{"encoder_stem": "deep", "decoder_layers": 6, "decoder_fused_qkv": false, "eps": 1e-08}
Rows from block 5 of the image encoder, named by matrix and row number. Each number is 128 + 24 x the weight over its row's rms, rounded and kept within 0 to 255. All counts start at 0. Numbers have three digits each. After the name is the row's rms in percent of the matrix's.
# convs2: second depthwise 3x3 conv (encoder.blocks.5.convs.2.weight, 224x1x3x3), a 3x3 kernel
convs2.0 086:080103150095125141144144124
convs2.1 078:144102121140122106161116080
convs2.2 071:145111107141093111157158155
convs2.3 135:126138135101086104102110098
convs2.4 137:137083132151097119132108095
convs2.5 113:143146144133125103135152073
convs2.6 147:135122146115083100133161155
convs2.7 068:126129118141158162125157172
convs2.8 062:081163139158138146131117115
convs2.9 102:136157172121154157106117142
convs2.10 069:088096146135129135107106092
convs2.11 066:136121156135108178144153149
convs2.12 099:140135126103098099146115082
convs2.13 097:131130095118164123125112177
convs2.14 097:157107146140147160089117148
convs2.15 130:121119136109107176113147164
convs2.16 066:099100150113097092107137134
convs2.17 124:109107166120112174132135148
convs2.18 086:126116146138114083119092095
convs2.19 051:133151124122145103139165081
convs2.20 145:123122093114119116102095087
convs2.21 091:146120134153148137171167141
convs2.22 108:139130152122127107105098078
convs2.23 108:087091111134151126121161140
convs2.24 075:146168158136151137110147159
convs2.25 095:105113130131112171104122169
convs2.26 070:123131125116087158161093121
convs2.27 071:158127125125166145140122176
convs2.28 086:098121146109123168114129169
convs2.29 064:129108123144137072099118147
convs2.30 115:146122082159138131158155123
convs2.31 098:116108090098098109106131104
convs2.32 107:151114123162116145162130169
convs2.33 156:103107157116106166152135152
convs2.34 109:132161161112135118147167154
convs2.35 095:120129107160135099164093143
convs2.36 096:116088089105103115150138122
convs2.37 154:109145122106158161093104143
convs2.38 111:148116143123164122149168160
convs2.39 074:113112170126119114093164118
convs2.40 075:124114153083127139084126143
convs2.41 067:121102108164090146144135154
convs2.42 097:147173110138140143108117090
convs2.43 074:110129142167144112119178134
convs2.44 077:134114180150115148143143155
convs2.45 091:105111116126125139116103186
convs2.46 084:168133094149087132140137135
convs2.47 127:130097163116150154145165124
convs2.48 119:163117111122152118155167152
convs2.49 099:101101115101105149154153105
convs2.50 086:105150106133104129132084161
convs2.51 150:134114096150123077128112105
convs2.52 094:115140168140156168138113149
convs2.53 113:150157150091123119125169142
convs2.54 099:164161126140133106121093099
convs2.55 117:144118100145137174100153141
convs2.56 093:157156152095087129124144133
convs2.57 109:148137135150169131128170155
convs2.58 111:113120118107163139108174150
convs2.59 179:106139171097112159113111134
convs2.60 107:119093107150121099171136117
convs2.61 074:122075139124091126155117127
convs2.62 087:093128075133119113121101138
convs2.63 142:092091093115099133144132128
convs2.64 113:137151165098140106104156109
convs2.65 093:138160101097120145127115171
convs2.66 073:153118128146093146138088158
convs2.67 079:103125153105131103138120077
convs2.68 136:137159158137110169142128160
convs2.69 147:145158164127132129144111082
convs2.70 096:127136143108133109166112177
convs2.71 148:129133138144145158160140178
convs2.72 109:131124114145140133190150113
convs2.73 110:162129155126146138124134076
convs2.74 137:123135116154154141137182149
convs2.75 115:116147172155144127146145094
convs2.76 134:136111131135110152124153184
convs2.77 106:162109136128090095153133148
convs2.78 078:092150151112123157128140169
convs2.79 092:118141127134168175120141156
convs2.80 078:141104090159149105153150127
convs2.81 095:169127136144097095132160136
convs2.82 096:162129150153149133158108094
convs2.83 086:088107144121143149162108153
convs2.84 085:116133137107084131080113135
convs2.85 050:139145150131107184120104131
convs2.86 082:114121138134139117117072092
convs2.87 070:159156118128080121100119137
convs2.88 076:135083116101123159116157112
convs2.89 082:124077152150106151149133124
convs2.90 114:151153084159127116154119113
convs2.91 148:106121153093111157089122139
convs2.92 083:127112112186134110158124125
convs2.93 096:161123132137126142168169151
convs2.94 177:121140144124145146137165180
convs2.95 081:160147128133154127108130076
convs2.96 122:154175170119138130116138139
convs2.97 101:128171164126138144097128101
convs2.98 087:096136072144117117148135123
convs2.99 130:126115128142093113131103076
convs2.100 084:100093138113103159153118106
convs2.101 083:120148133106150162097115166
convs2.102 053:144136110150112130110091174
convs2.103 088:143132143117082092141097132
convs2.104 073:115114142093117161129083118
convs2.105 099:135128149097122155117147178
convs2.106 092:131104133108115112068139139
convs2.107 054:107158110117103124088095133
convs2.108 099:127139133102133173090101115
convs2.109 119:136158099121156124114097091
convs2.110 160:136132138155161170117150157
convs2.111 086:111105143135158134117131073
convs2.112 153:142178161128134157144141118
convs2.113 088:119088168143125159116108113
convs2.114 112:133126129080101105119116165
convs2.115 115:116170156128141129146110087
convs2.116 124:113121164150089101155117120
convs2.117 086:116106136119129125127148191
convs2.118 108:119092113108123132144146178
convs2.119 129:120168104119167117115160123
convs2.120 094:116103161101128132078118127
convs2.121 099:107142120127128084132174107
convs2.122 105:171118107140151104141102103
convs2.123 056:110148109167165099137115116
convs2.124 102:102151149133172134131142091
convs2.125 111:161122121107148121124158175
convs2.126 085:119118132141170172120148152
convs2.127 112:163164160139150123151122107
convs2.128 113:122107143097090107114093115
convs2.129 069:129114134078108088146131123
convs2.130 081:147124154120111184125113148
convs2.131 065:102127105143140115097118177
convs2.132 102:152160120147122132106089095
convs2.133 100:097130154156158140118100099
convs2.134 127:105088119119141129169147153
convs2.135 074:136118145106087173109114131
convs2.136 093:107151105159097100105123147
convs2.137 072:163133111155128148109091156
convs2.138 089:112135139083132166110116157
convs2.139 098:098158143154121121119088101
convs2.140 099:121112135094092130159161146
convs2.141 119:160123139165144129139145084
convs2.142 075:149116120142117134137179089
convs2.143 118:128131120154126173125082111
convs2.144 113:136093103141130135149173151
convs2.145 108:157154129128163116155142091
convs2.146 099:136112129168152111108085114
convs2.147 077:169151119130120111148114084
convs2.148 068:103114172118139157136161142
convs2.149 080:154104155108148141133173142
convs2.150 076:145155157133155157128091109
convs2.151 103:150134162173139130156146143
convs2.152 134:117136110102100098128089099
convs2.153 096:139153137150128153175155144
convs2.154 089:145091107142123143091125164
convs2.155 109:143112130157137117155179112
convs2.156 072:144144140148118116113089081
convs2.157 089:123162150163136092146148115
convs2.158 118:132152142104150157097154158
convs2.159 076:127149103117099077126125105
convs2.160 098:129108134103102094099090124
convs2.161 099:151146127165119126142081104
convs2.162 075:176135150108093126131149111
convs2.163 040:143136108169089123140098111
convs2.164 111:167161105157154123121142113
convs2.165 093:139114114169103135151169139
convs2.166 079:141158128100124106157117171
convs2.167 079:105156137107147177135107118
convs2.168 087:154098135101102088113134144
convs2.169 093:147117131140120101118169172
convs2.170 087:132093084123124089109125135
convs2.171 096:113138096136172136150164123
convs2.172 105:150138142167174155131131119
convs2.173 106:103097142124150156094118100
convs2.174 087:153145128146117068135131117
convs2.175 064:154152071133148122122116139
convs2.176 139:119110149092092122122154160
convs2.177 118:145156147093151151095110123
convs2.178 053:114101122154146089133127087
convs2.179 102:129121096160154147168149123
convs2.180 089:146133130127162107094089104
convs2.181 121:129117118116072104123103149
convs2.182 071:132168128105161113140124088
convs2.183 127:127137152151161134132167165
convs2.184 076:160116097175146144138135121
convs2.185 060:121140139115154100169158153
convs2.186 074:081097139129103147140128099
convs2.187 085:139106125116149156147181135
convs2.188 080:110118098124169143113165145
convs2.189 104:118109145135108148172159102
convs2.190 115:151109093144085102115119126
convs2.191 077:138129115134152113084105088
convs2.192 125:152168119124152089140119103
convs2.193 043:126157129099143171119127091
convs2.194 096:118144101138117082148094112
convs2.195 077:141141112141158146071125127
convs2.196 094:142139150129190125138147134
convs2.197 104:123127080150157134092118140
convs2.198 069:116095129081116101110114148
convs2.199 051:110152115118126077130101100
convs2.200 112:108164149142172109137112113
convs2.201 099:134093147144114174128158116
convs2.202 095:128086100154144162152125129
convs2.203 084:139090120112148172157114125
convs2.204 073:113140130114150099160082140
convs2.205 099:122131155149117175112113162
convs2.206 091:130123086118154141145108087
convs2.207 098:157108114124112125124168171
convs2.208 068:090103108132122101165120151
convs2.209 117:128133152116124115083109085
convs2.210 112:150163111151122102129107089
convs2.211 097:150145097138145097144171128
convs2.212 104:098110106148124120098149087
convs2.213 075:156123147153132124128098177
convs2.214 121:110127100154181146115140128
convs2.215 067:106162109090131130122110165
convs2.216 103:121107103139090129086136154
convs2.217 108:133155128135152176099111107
convs2.218 067:128128171091141152095128117
convs2.219 106:146142163140112134160084125
convs2.220 117:130107148103150166139136087
convs2.221 096:120138138140141157185128105
convs2.222 078:136142121137111137129068099
convs2.223 128:099141118143169104104127096